Weights of a small class-conditioned image flow-matching model.
Data: trained on pixel-art sprites of 400 made-up characters on tiled backdrops, 395000 training examples, 0.5 epochs.
Rows from block 12 of a small class-conditioned image flow-matching model, named by matrix and row number. Rows with one number belong to one channel. Each number is 200 + 20 x the weight over its row's rms, rounded and kept within 0 to 999. All counts start at 0. After the name is the row's rms in percent of the matrix's.
After each channel's rows are labels from the 100 images, of 14976 (inputs lightly noised), where the channel reaches its highest value: "strongest on" is what is common among them; "patch colour" is the nearest of a few named colours to the mean colour under the peak. Only what is clearly more common there than usual is listed. The data: pixel-art sprites of 400 made-up characters on tiled backdrops. In brackets: how many of the 100, against the usual share in percent.
# convs0: first 3x3 conv (model.decb.0.2.convs.0.weight, 128x128x3x3, each kernel summed), inputs 0-127
# convs1: second 3x3 conv (model.decb.0.2.convs.1.weight, 128x128x3x3, transposed, each kernel summed), outputs 0-127

convs0.101,083,189,195,208,179,192,162,187,180,182,171,199,220,212,205,203,201,196,209,223,206,163,169,221,221,178,194,220,211,177,235,194,189,210,224,212,234,219,229,174,211,190,198,249,191,208,174,234,185,200,227,214,226,216,168,192,222,184,237,167,177,212,194,209,253,185,196,191,180,191,224,179,209,176,191,203,177,236,189,201,222,199,202,223,208,195,196,190,214,207,231,213,211,195,210,225,210,154,183,233,191,213,219,187,190,180,190,218,242,226,212,198,207,189,178,169,180,221,201,201,186,183,176,184,180,186,186,172,184
convs1.101,097,200,184,197,226,193,219,197,213,185,210,216,194,210,194,199,198,211,207,209,206,223,230,199,202,197,207,197,177,191,196,196,195,168,208,196,223,173,187,191,176,180,191,183,265,225,227,178,188,154,193,200,186,169,190,171,211,190,179,222,215,220,190,223,199,177,211,210,212,199,186,173,199,191,192,226,185,203,209,187,198,206,194,200,171,193,211,214,161,210,202,211,200,191,197,136,178,214,182,142,223,227,193,156,191,230,202,212,201,187,218,225,180,201,199,210,202,201,171,254,199,206,223,234,172,183,151,194,204
strongest on: teal (76 vs 8.4)
patch colour: cyan (54 vs 1.8); green (32 vs 3.8)

convs0.10,099,190,180,197,193,204,240,210,217,198,192,266,198,190,209,180,181,187,206,196,207,174,166,207,218,198,219,173,193,201,225,239,195,193,200,187,232,198,199,225,192,203,154,195,197,189,209,202,217,255,215,211,193,186,197,190,193,171,183,224,219,181,229,216,224,206,194,198,190,248,195,223,185,192,222,206,218,205,217,197,203,199,205,216,210,216,228,219,189,233,173,204,164,200,213,223,225,190,210,213,200,189,158,167,189,202,205,196,227,185,235,146,198,228,212,200,202,205,226,199,175,219,178,231,201,177,214,178,179
convs1.10,109,200,240,185,214,192,203,187,210,187,200,200,195,244,203,181,190,209,198,195,216,200,195,186,170,221,201,228,212,202,195,177,228,181,215,212,197,170,182,225,216,209,167,191,154,210,180,195,204,207,178,200,211,226,195,222,189,179,225,164,170,191,188,236,185,218,206,179,183,200,159,211,197,226,194,214,238,177,184,215,186,243,204,198,179,200,173,190,209,194,227,184,184,212,183,215,165,241,225,215,217,203,189,228,206,221,235,198,209,236,195,181,202,223,155,213,163,197,205,182,209,176,225,190,199,158,219,213,182
strongest on: orange (42 vs 8.3)
patch colour: orange (26 vs 1.2)

convs0.70,088,211,194,193,205,203,189,187,230,213,197,195,224,188,203,197,179,204,211,216,235,210,195,192,169,225,208,216,184,196,223,234,181,198,211,172,226,204,213,191,215,214,192,239,200,191,180,211,168,219,190,171,153,225,259,219,192,207,191,187,166,229,204,163,228,211,205,176,160,170,193,188,208,202,189,197,217,209,227,218,202,212,203,192,228,163,162,206,200,211,202,182,234,188,177,199,195,202,176,172,184,232,200,183,214,222,200,187,208,213,207,248,172,183,230,195,200,198,215,199,178,221,203,173,171,165,231,207,211
convs1.70,091,215,182,194,191,208,218,194,180,224,226,183,232,191,236,191,213,155,196,221,236,252,200,178,198,177,186,193,194,198,242,205,188,195,167,178,185,196,231,190,182,204,196,190,188,215,163,217,194,201,224,198,170,245,214,191,185,194,175,193,167,169,189,227,215,197,220,164,199,195,192,251,188,216,233,205,185,229,192,176,182,226,202,193,241,221,191,195,194,200,197,216,209,203,203,204,221,203,185,192,211,193,198,195,210,133,195,207,182,205,184,176,209,206,212,227,219,232,183,183,207,196,178,217,185,195,183,206,205
strongest on: large (99 vs 39.4); green (38 vs 8.4); orange (37 vs 8.3)
patch colour: green (42 vs 3.8)

convs0.42,112,171,197,216,189,196,194,199,212,207,201,204,186,224,198,179,218,173,225,201,197,209,198,197,205,205,219,247,195,207,241,217,202,188,181,217,211,148,233,193,222,201,212,182,224,221,241,202,193,230,245,213,214,183,199,194,202,248,190,200,164,188,194,231,215,212,198,160,194,205,194,195,213,211,211,209,209,176,183,190,193,169,159,201,210,204,179,189,187,219,197,227,152,216,198,195,187,163,191,227,217,202,189,196,234,202,195,228,188,215,203,192,217,188,179,188,246,239,201,150,200,196,230,190,219,194,197,181,185
convs1.42,119,227,192,158,221,203,189,191,173,204,206,217,204,202,197,211,202,229,206,166,227,174,185,220,195,196,183,195,193,208,165,222,240,215,192,210,186,196,187,188,211,193,196,187,169,190,170,195,212,201,214,210,220,242,175,215,179,188,237,174,213,197,197,187,219,183,250,185,229,193,212,214,206,227,197,159,198,207,147,178,230,212,202,219,191,169,197,189,236,168,189,184,195,182,188,218,181,251,215,185,178,209,210,193,203,197,191,222,197,188,229,184,198,162,214,183,175,185,185,201,197,177,245,202,167,208,190,204,212
strongest on: large (75 vs 39.4); blue (50 vs 8.4)
patch colour: blue (44 vs 1.5)

convs0.85,095,210,197,211,188,209,224,164,197,224,210,212,204,194,199,220,216,175,232,181,196,176,210,174,245,201,217,189,161,222,172,187,231,211,221,202,191,206,211,250,199,175,178,188,205,191,215,222,218,212,199,215,184,205,225,180,204,201,209,161,208,195,210,217,176,189,218,195,207,174,207,173,196,222,204,224,219,188,185,225,238,198,202,167,169,170,187,208,190,192,205,191,221,194,188,191,176,195,183,188,212,209,201,182,184,194,228,205,233,205,196,259,222,218,162,214,166,207,201,192,187,205,250,187,180,177,234,168,179
convs1.85,083,235,143,195,255,217,164,206,219,170,196,175,211,212,208,171,208,226,196,187,239,209,202,188,159,208,190,235,199,189,193,188,192,176,168,210,206,217,224,179,215,198,214,211,201,206,175,199,162,210,217,201,192,200,197,208,188,202,198,174,157,208,186,207,198,191,221,166,157,236,180,182,208,179,188,219,198,237,181,188,191,194,180,162,193,220,193,223,233,215,218,228,210,235,199,213,209,207,194,244,201,192,190,217,230,201,212,229,198,177,224,194,203,225,191,214,214,226,173,197,199,208,205,195,197,207,206,207,198
strongest on: purple (45 vs 8.4)
patch colour: purple (33 vs 1.6)

convs0.35,085,203,203,164,212,220,205,199,210,224,219,242,220,190,234,168,196,176,180,190,199,225,239,198,195,209,227,208,165,208,183,227,219,211,178,178,210,168,192,192,187,160,213,209,216,177,171,218,201,203,216,170,190,199,176,169,178,207,219,196,179,171,192,197,201,179,222,193,156,204,187,188,203,193,186,175,170,175,158,212,192,220,180,222,187,205,179,213,232,217,179,205,199,241,218,237,198,179,205,232,210,169,202,172,217,202,192,199,179,220,204,201,199,184,201,186,194,184,176,185,186,169,191,226,184,188,214,165,228
convs1.35,098,196,205,192,238,216,233,189,210,227,170,175,201,215,204,205,205,252,203,205,187,186,227,216,200,171,191,200,193,200,211,206,196,214,187,194,195,180,191,199,199,212,232,189,212,172,203,213,144,197,190,218,202,228,197,213,205,180,213,169,217,141,208,205,246,206,203,201,200,213,186,198,193,181,165,174,201,188,219,202,203,215,199,192,225,196,195,162,205,195,193,216,197,238,207,201,208,191,187,159,203,203,251,218,198,232,191,197,221,150,204,193,197,239,207,191,173,180,200,228,204,165,188,201,185,244,227,212,217
strongest on: purple (50 vs 8.4)
patch colour: pink (62 vs 18)

convs0.95,109,184,202,202,231,167,167,228,199,213,180,199,179,218,167,176,208,198,204,177,188,202,229,176,187,211,202,196,197,171,178,188,192,179,220,178,162,203,237,194,203,201,217,183,178,179,181,171,197,179,193,203,185,183,257,179,210,201,200,212,180,229,192,220,197,198,211,201,210,182,191,234,228,203,212,192,249,163,175,189,168,207,181,199,203,237,219,146,209,215,216,184,225,204,217,205,195,213,229,204,197,194,182,203,211,187,223,189,205,164,204,220,215,181,235,188,198,235,177,185,171,210,207,181,171,205,209,200,230
convs1.95,107,200,178,176,187,231,176,206,245,181,174,173,190,168,228,214,206,176,212,196,213,242,216,188,253,218,206,218,196,213,179,188,223,213,191,177,151,158,187,189,210,210,213,214,219,239,211,241,206,211,206,211,188,189,196,201,215,186,225,183,174,197,203,202,196,213,189,181,190,207,191,203,201,219,208,212,193,195,219,223,235,180,193,196,222,196,222,152,185,235,173,198,201,198,230,181,205,186,212,240,226,195,193,201,199,202,189,174,184,189,192,203,214,189,194,230,155,236,216,208,203,232,211,203,214,184,185,191,224
strongest on: large (97 vs 39.4); lower left (57 vs 24.6)
patch colour: brown (48 vs 18.8)

convs0.87,104,191,204,176,210,185,216,212,176,208,185,222,174,182,200,209,224,183,168,198,185,201,211,227,218,198,216,178,197,219,157,198,154,197,200,203,224,196,190,206,209,169,240,204,215,222,203,223,196,206,175,198,230,173,192,189,191,209,191,192,170,204,220,191,186,186,199,237,193,179,208,175,181,197,241,219,222,178,177,186,213,203,195,171,184,188,213,206,206,219,209,247,177,189,202,222,163,186,200,170,224,151,247,191,178,220,201,187,167,224,175,175,187,176,196,206,181,191,158,198,198,193,174,168,209,199,171,192,204
convs1.87,102,167,198,239,182,221,200,188,214,204,179,230,205,227,190,191,198,190,209,200,206,225,178,185,205,171,159,202,177,183,198,222,193,197,176,201,210,209,202,191,210,206,213,202,228,214,175,226,176,188,201,184,188,181,202,215,200,229,183,195,190,222,212,209,190,213,184,198,171,205,239,202,192,197,178,245,200,204,208,235,159,197,222,194,213,183,167,222,190,181,181,170,155,184,224,212,170,206,159,176,231,199,219,184,172,205,206,206,207,170,212,173,214,191,189,220,190,221,194,235,238,198,226,216,265,202,213,195,212
strongest on: green (25 vs 8.4)
patch colour: brown (84 vs 18.8)

convs0.53,111,200,170,207,183,193,192,174,203,174,223,168,196,151,196,185,198,197,202,216,195,217,207,231,177,211,197,193,188,212,201,239,199,204,210,210,177,198,212,171,205,222,230,202,172,191,252,177,161,195,146,208,197,194,203,217,204,179,210,241,202,202,178,210,214,175,170,195,199,181,237,215,187,197,237,222,191,201,186,198,173,215,161,184,186,208,198,206,188,185,223,214,165,196,207,229,172,209,203,218,224,193,193,207,156,199,181,223,215,159,202,174,200,195,185,185,201,194,197,215,183,204,226,234,224,202,152,202,204
convs1.53,105,209,197,196,192,197,225,216,167,207,186,252,198,193,177,208,204,210,192,210,158,179,178,188,245,197,190,175,197,178,217,183,225,221,177,210,195,202,203,202,207,185,158,203,216,201,201,177,200,207,224,171,226,198,212,208,200,179,210,176,206,216,223,173,190,231,212,233,213,196,215,187,223,230,176,173,259,167,211,195,187,177,247,212,202,202,220,208,184,185,219,238,222,214,209,212,189,231,200,213,177,201,212,214,216,155,171,210,199,205,174,217,207,215,200,206,161,227,180,177,185,199,171,204,210,201,215,186,220
strongest on: green (36 vs 8.4)
patch colour: green (39 vs 3.8)

convs0.102,095,147,196,189,192,200,208,194,199,188,154,229,211,197,192,190,191,202,153,243,224,202,184,231,209,207,222,203,197,199,243,248,205,209,206,206,165,214,203,225,211,182,206,180,204,209,199,163,206,226,165,192,183,210,222,169,207,205,203,188,230,186,178,219,216,226,213,203,216,192,198,192,236,245,223,189,204,190,216,197,190,237,211,169,222,207,218,184,179,191,193,176,192,155,219,202,180,171,201,232,213,198,195,212,211,231,240,179,189,195,181,190,215,207,197,176,221,167,202,206,181,214,206,208,176,207,187,187,201
convs1.102,090,235,204,185,193,210,163,190,227,206,196,141,222,208,183,226,187,199,221,180,149,196,207,220,204,210,217,232,204,170,219,167,199,225,175,254,215,223,209,214,216,233,194,214,196,214,178,226,186,169,222,179,212,202,217,221,183,212,189,177,196,179,222,201,202,216,213,205,180,216,220,187,186,182,196,169,190,176,210,220,203,183,214,190,180,183,176,213,233,224,205,194,189,215,179,230,209,217,203,203,199,189,206,215,205,195,181,188,211,175,176,196,219,214,191,189,179,203,168,156,203,207,205,247,216,191,237,193,169
strongest on: orange (42 vs 8.3)
patch colour: brown (61 vs 18.8)

convs0.61,096,191,185,210,202,206,182,219,181,231,175,222,206,194,203,245,195,184,205,213,208,226,186,202,227,199,225,170,173,183,233,156,194,224,199,198,179,215,166,203,226,180,196,182,162,187,208,175,178,183,220,172,207,205,168,211,230,160,241,194,170,230,204,236,206,215,171,170,222,196,203,191,223,177,225,197,200,205,198,185,186,216,203,223,194,229,210,232,208,223,200,180,213,219,215,209,197,199,209,233,220,196,177,168,183,188,213,186,180,213,192,192,210,187,192,212,232,199,168,261,207,196,198,191,212,180,218,196,195
convs1.61,091,194,218,191,214,166,169,222,216,203,211,195,222,198,190,202,206,190,165,207,194,195,200,202,200,166,191,204,227,207,197,222,196,163,200,204,180,175,182,182,189,216,211,174,180,200,226,203,167,183,210,190,200,183,185,177,182,182,196,224,227,214,217,217,238,175,187,181,167,198,193,184,248,190,184,210,187,217,227,179,195,209,202,223,194,207,224,222,174,223,195,216,187,168,200,194,247,202,226,159,184,196,197,196,229,214,204,185,210,161,201,164,165,217,215,206,184,163,237,186,243,200,156,231,206,196,178,204,209
strongest on: green (32 vs 8.4); grey (26 vs 8.4)
patch colour: green (34 vs 3.8)

convs0.40,096,188,199,185,231,190,202,207,193,202,233,206,217,201,162,209,207,194,218,185,251,189,237,187,212,200,202,233,222,208,192,185,223,224,202,214,231,217,237,192,219,197,220,206,186,183,223,204,225,206,199,196,189,174,220,213,226,194,185,210,197,172,186,218,203,187,220,176,214,242,161,226,188,201,222,195,208,204,205,198,183,226,192,163,203,189,214,245,203,183,202,190,191,231,199,215,177,200,157,254,212,201,231,174,234,193,184,201,206,182,221,197,199,217,180,184,174,210,227,216,155,227,205,175,187,224,223,195,181
convs1.40,092,231,212,200,224,174,204,209,166,211,207,200,188,194,209,186,198,190,179,216,179,162,187,240,182,161,180,169,149,171,191,202,200,175,191,210,189,172,198,169,192,206,206,163,203,203,213,198,210,206,219,191,239,200,208,179,203,203,208,185,177,222,209,216,203,212,211,214,198,204,222,154,268,214,202,192,187,193,199,224,217,197,209,215,214,184,178,152,219,210,207,205,211,171,218,193,237,218,212,205,185,185,202,223,151,183,190,177,193,223,195,223,172,190,211,188,208,216,184,203,216,159,192,226,217,208,207,198,223
strongest on: teal (36 vs 8.4)
patch colour: green (36 vs 3.8)

convs0.113,100,187,217,180,178,218,224,207,191,179,190,230,177,192,188,157,200,195,188,237,213,196,197,215,178,183,176,168,195,199,235,214,165,217,208,172,218,166,194,155,195,196,216,195,197,202,201,209,225,242,210,170,193,192,212,228,203,201,175,246,193,217,222,212,209,243,193,214,174,225,202,171,164,178,209,237,216,186,212,209,192,204,181,228,187,198,192,174,198,203,184,183,202,191,189,211,211,186,162,208,215,176,233,215,237,210,217,178,192,179,202,181,196,232,221,190,205,216,201,222,219,216,221,174,184,228,211,196,170
convs1.113,093,252,190,182,204,176,170,185,203,203,196,175,214,193,197,179,233,211,172,212,183,216,224,205,197,190,225,206,195,205,184,208,223,175,170,197,213,192,175,234,212,226,213,189,239,202,185,252,188,191,178,208,195,224,183,158,204,186,204,201,204,197,191,207,195,206,240,208,233,204,157,187,191,216,204,233,180,202,194,228,191,204,225,215,217,143,182,178,203,214,249,211,176,177,157,204,201,182,199,210,208,201,160,187,203,211,217,192,178,195,200,183,178,218,188,197,191,171,232,201,199,213,180,203,223,215,175,189,190
strongest on: purple (25 vs 8.4)
patch colour: brown (44 vs 18.8); purple (25 vs 1.6)

convs0.59,092,224,174,209,182,177,218,215,218,220,152,145,214,171,198,200,212,199,168,207,241,204,203,195,176,165,185,217,184,195,249,236,192,231,201,199,165,146,225,190,185,188,201,181,187,191,202,177,165,221,189,180,211,197,229,173,185,201,238,224,212,220,199,195,164,229,206,195,207,204,194,198,212,172,212,193,160,209,174,188,226,200,205,196,217,189,213,186,196,202,206,225,168,174,201,172,181,207,199,207,195,191,191,208,176,190,192,210,196,186,220,204,200,199,175,210,174,194,184,185,204,194,190,189,188,153,185,177,208
convs1.59,099,162,190,187,238,165,196,221,230,155,223,233,210,186,179,192,198,203,183,199,205,172,179,221,214,192,186,189,169,226,197,182,206,216,203,208,207,202,218,240,188,237,187,215,216,235,162,201,195,230,204,177,219,177,201,194,208,198,231,172,223,216,224,194,175,207,201,212,172,203,208,197,226,212,209,224,197,195,179,187,224,211,170,211,222,205,229,207,185,191,205,215,199,193,203,212,212,187,218,185,191,211,213,193,233,161,198,175,170,234,182,190,182,181,178,191,205,216,216,165,154,221,192,213,222,195,171,245,210
strongest on: orange (63 vs 8.3); lower left (56 vs 24.6)
patch colour: brown (40 vs 18.8)

convs0.63,104,220,233,230,224,232,218,195,222,227,192,195,225,157,162,172,203,201,226,200,222,226,207,220,206,191,201,212,231,227,238,194,179,193,180,180,234,218,182,212,172,225,199,179,202,208,209,186,151,184,190,213,184,226,212,156,206,189,198,217,220,195,196,198,187,200,190,167,191,210,229,192,206,188,177,159,168,181,190,213,144,199,203,187,202,223,195,189,227,184,203,223,202,212,202,196,197,208,216,192,217,192,197,181,218,208,196,197,185,188,148,199,191,206,218,180,187,231,216,191,172,211,227,228,192,207,169,200,180
convs1.63,101,220,192,206,210,198,196,195,156,190,210,237,191,222,195,264,216,195,200,222,222,238,212,206,213,194,208,208,155,207,177,182,172,212,206,195,150,205,198,210,213,175,218,244,178,186,195,229,162,203,179,192,174,221,188,204,205,198,200,203,160,208,200,185,245,165,202,197,203,205,189,187,200,199,231,217,217,208,210,217,242,197,215,231,211,197,208,203,161,233,203,183,199,200,222,226,209,181,180,216,175,214,202,198,224,177,180,218,220,180,205,197,194,194,183,224,202,176,218,232,222,178,183,222,222,191,216,210,214
strongest on: green (44 vs 8.4); teal (28 vs 8.4)
patch colour: green (53 vs 3.8)

convs0.57,104,180,181,235,221,167,166,193,171,225,185,180,176,178,203,218,211,184,225,171,206,223,194,214,218,204,181,204,208,195,184,221,182,212,215,203,189,211,150,212,202,168,210,184,184,183,208,226,188,183,196,185,193,188,207,185,198,195,201,223,185,201,185,220,191,193,226,239,203,225,205,234,207,218,187,261,216,211,193,204,207,202,185,237,148,231,177,217,184,215,222,190,196,203,203,205,175,178,199,183,229,198,200,226,163,207,206,191,202,207,201,214,236,190,192,222,193,214,187,236,227,197,255,227,181,178,201,212,183
convs1.57,100,235,264,216,230,180,224,192,202,185,216,213,269,199,184,182,206,194,170,162,186,211,186,205,200,215,171,223,174,205,191,199,186,193,212,198,188,157,178,203,210,205,218,238,192,190,203,169,188,196,246,190,187,178,194,221,216,192,161,226,183,200,204,198,185,204,191,171,216,226,158,187,200,182,225,184,223,216,211,194,205,186,230,173,232,180,204,213,226,193,184,206,186,208,200,190,169,218,199,208,178,189,203,190,205,227,200,197,202,197,223,216,189,199,194,184,190,220,184,183,219,187,214,159,213,193,198,237,206
strongest on: teal (31 vs 8.4); orange (28 vs 8.3)
patch colour: brown (66 vs 18.8)

convs0.62,116,195,188,233,252,199,180,199,170,181,196,179,209,191,194,211,196,215,181,232,234,197,211,229,220,167,218,164,219,188,234,204,219,188,222,220,202,175,177,208,212,228,200,196,203,216,203,186,230,206,187,212,184,210,159,188,187,185,224,207,184,205,166,186,216,179,201,201,219,167,224,201,223,187,210,230,198,244,186,182,149,183,224,198,193,192,211,208,190,210,238,198,154,176,214,223,208,204,184,201,205,188,215,202,206,223,197,188,195,224,185,175,171,171,191,177,206,212,179,205,214,167,225,220,206,164,200,218,225
convs1.62,105,160,217,207,179,168,195,184,212,203,212,211,190,190,185,233,193,184,197,181,209,224,246,185,234,172,157,174,213,201,188,230,196,210,191,200,237,212,169,170,189,186,146,190,194,166,219,207,179,171,211,198,183,186,181,210,197,182,205,202,190,187,225,213,237,206,175,248,208,185,184,204,230,187,225,171,216,176,196,213,185,217,204,213,222,234,190,209,193,172,168,211,214,195,243,213,162,186,186,217,203,236,194,211,205,182,192,214,216,201,200,197,205,230,216,189,213,187,197,203,231,198,180,204,202,196,220,225,204
strongest on: teal (88 vs 8.4)
patch colour: cyan (58 vs 1.8); green (29 vs 3.8)

convs0.76,093,177,174,216,190,171,166,192,207,177,198,214,179,199,245,200,194,186,170,195,210,211,197,204,221,202,229,182,188,216,217,213,185,183,210,158,202,177,159,226,193,213,201,209,234,172,182,225,214,199,200,169,220,184,208,188,202,174,209,210,207,230,216,162,180,195,177,188,174,213,176,186,206,228,245,216,213,204,201,206,227,202,187,189,190,194,191,207,214,211,193,191,202,212,207,217,189,186,152,182,220,175,205,176,158,187,235,215,194,189,193,175,216,218,221,178,179,216,172,261,212,220,229,201,184,208,171,182,199
convs1.76,082,222,217,176,195,186,218,175,196,188,166,186,248,227,188,175,233,153,197,201,187,209,177,188,180,174,224,211,172,184,230,219,163,189,235,219,191,201,198,188,217,175,196,187,200,201,207,179,206,209,200,195,219,201,193,173,209,225,196,203,170,188,186,231,167,232,216,190,185,156,192,228,177,169,213,189,221,182,165,186,173,218,200,180,184,216,197,225,194,164,209,219,174,197,170,189,237,198,208,232,197,214,187,216,198,195,201,212,212,220,192,218,222,159,198,187,200,194,200,207,200,207,190,166,201,171,237,203,212
strongest on: purple (30 vs 8.4)
patch colour: purple (25 vs 1.6)

convs0.74,121,199,174,221,216,197,208,210,206,192,186,211,196,165,151,214,205,221,177,192,260,209,222,201,226,197,190,185,175,212,206,211,193,233,188,204,226,186,201,212,178,201,212,215,211,219,181,197,203,156,190,243,195,180,176,203,223,188,215,210,205,228,216,214,235,202,172,228,242,243,189,216,178,199,222,207,182,211,217,211,175,169,203,211,182,197,186,160,208,191,211,188,221,200,209,232,213,200,193,198,206,223,196,176,168,260,185,177,206,171,190,213,185,194,193,209,195,208,199,211,184,158,199,180,179,229,198,205,203
convs1.74,129,236,211,197,227,175,183,195,185,194,177,208,185,211,156,191,226,202,218,163,183,198,233,210,183,189,209,181,211,160,165,230,218,232,207,202,224,209,191,187,231,199,182,163,193,168,209,211,224,162,208,201,196,245,165,223,205,193,223,203,190,217,183,183,199,205,221,234,193,199,186,179,223,202,205,222,207,191,206,207,217,200,207,183,229,164,180,207,179,201,207,256,236,215,215,189,211,204,180,228,169,211,187,223,232,211,198,202,203,183,203,247,198,204,185,193,223,182,196,200,206,207,188,194,182,183,206,229,226
strongest on: teal (50 vs 8.4); blue (36 vs 8.4)
patch colour: blue (31 vs 1.5); green (25 vs 3.8)

convs0.60,103,241,163,216,206,183,213,175,167,202,177,193,183,181,236,183,213,229,181,185,212,200,201,217,181,185,164,173,172,217,186,171,209,183,192,211,167,194,198,216,218,188,218,209,222,213,194,197,170,208,202,168,203,200,199,172,217,231,182,192,173,193,183,180,204,224,202,232,183,241,225,188,205,187,214,167,207,231,218,196,182,218,198,221,221,181,204,228,213,201,207,201,193,205,189,193,195,182,206,213,212,211,199,193,165,191,178,188,142,193,216,215,223,203,170,193,225,208,213,258,209,193,182,229,231,230,175,186,204
convs1.60,099,194,201,220,190,219,202,211,225,180,188,236,218,219,188,210,194,197,205,238,195,208,202,210,193,200,177,157,217,169,191,195,186,200,200,207,212,203,225,190,214,176,192,229,225,185,214,201,206,209,199,207,224,154,220,212,182,178,199,207,218,211,186,225,175,218,164,217,240,222,152,202,202,166,193,176,214,173,198,196,191,163,219,230,198,156,214,213,186,226,198,184,158,216,190,221,223,207,185,215,191,202,204,222,210,190,201,174,231,198,207,180,221,194,185,209,174,202,207,214,212,241,209,217,213,167,252,163,217
strongest on: green (63 vs 8.4)
patch colour: brown (63 vs 18.8)

convs0.82,094,217,207,188,241,174,212,230,186,179,188,232,170,211,213,221,238,188,203,206,197,203,195,197,238,223,243,216,176,211,194,185,202,232,202,199,179,208,220,188,236,227,212,223,224,138,246,217,192,154,196,193,244,232,202,180,199,237,208,223,235,201,216,198,207,165,202,194,197,217,182,200,201,204,227,182,176,203,180,208,208,187,197,178,201,181,188,209,216,221,203,197,203,180,198,183,187,208,190,193,178,216,212,187,222,215,189,189,217,208,172,201,214,224,192,226,210,227,201,213,207,206,214,204,207,216,253,192,182
convs1.82,091,188,166,214,218,215,240,216,206,207,222,200,220,212,164,153,174,237,203,154,205,191,192,212,143,216,187,177,195,174,215,206,209,164,195,223,234,196,204,224,193,213,197,199,204,211,226,216,206,214,185,223,193,190,200,212,227,186,167,222,211,224,186,181,212,164,214,178,196,238,219,205,226,163,180,192,204,229,188,204,230,196,190,173,235,202,214,190,235,177,209,204,235,234,196,195,206,211,192,224,186,212,194,211,193,181,215,206,185,190,235,214,186,169,186,213,182,214,216,195,177,185,199,209,176,210,197,190,211
strongest on: teal (34 vs 8.4)
patch colour: green (38 vs 3.8)

convs0.16,113,206,193,203,198,196,186,198,184,232,152,222,224,170,213,209,186,225,170,213,189,218,185,183,168,211,194,203,158,193,173,226,205,192,201,212,180,183,191,205,206,190,218,208,180,179,190,145,174,233,175,147,185,168,174,174,220,162,163,183,184,227,193,182,187,205,222,204,193,208,168,186,209,172,227,207,214,219,198,180,237,198,215,181,178,200,198,187,190,233,212,167,204,206,207,168,194,203,197,167,198,221,185,188,212,206,201,173,185,218,191,184,194,185,230,224,192,215,200,226,195,198,226,184,223,216,217,212,209
convs1.16,114,218,199,181,166,187,209,245,219,187,188,166,166,186,182,226,206,214,205,238,224,214,190,217,205,221,237,212,219,200,232,218,213,212,223,217,196,234,170,216,200,198,225,202,206,180,203,236,181,201,215,200,174,223,212,170,187,180,182,223,205,196,196,208,219,230,171,178,217,212,185,209,173,184,174,201,184,177,194,218,216,186,216,191,181,188,191,205,214,168,201,192,140,197,201,191,214,159,173,218,199,226,191,245,208,223,192,200,215,203,207,189,209,220,214,244,208,195,243,207,212,187,178,182,209,182,193,199,173
strongest on: large (94 vs 39.4); lower left (53 vs 24.6)
patch colour: brown (43 vs 18.8)

convs0.83,096,195,199,239,177,193,203,203,231,213,184,208,152,198,193,185,208,201,197,216,173,201,218,231,212,188,224,203,168,179,199,223,192,201,169,219,198,210,198,220,214,221,189,188,216,186,195,209,242,201,229,181,207,204,207,189,182,216,179,194,227,176,180,225,217,230,202,175,250,201,215,216,206,194,188,238,190,212,183,215,205,201,227,189,200,230,189,200,203,212,235,220,179,210,181,192,192,186,206,170,164,172,180,229,168,192,196,159,206,201,161,210,208,197,184,189,190,221,201,233,211,180,232,181,215,145,239,202,189
convs1.83,107,218,197,183,206,214,158,202,198,179,236,228,234,219,183,207,185,230,190,138,233,199,220,173,206,209,187,180,213,207,177,212,206,215,207,182,203,185,179,184,180,184,164,203,185,193,164,223,212,176,185,192,177,196,202,209,193,195,193,200,189,216,217,188,191,183,164,178,211,184,146,185,209,214,194,181,184,208,204,193,183,201,198,203,166,204,207,228,156,155,178,204,245,186,209,208,190,248,223,191,215,173,197,240,198,209,206,212,235,197,202,189,221,198,202,235,206,201,222,186,199,208,184,207,196,181,229,185,203
strongest on: large (73 vs 39.4); purple (57 vs 8.4); red (31 vs 8.5)
patch colour: purple (45 vs 1.6)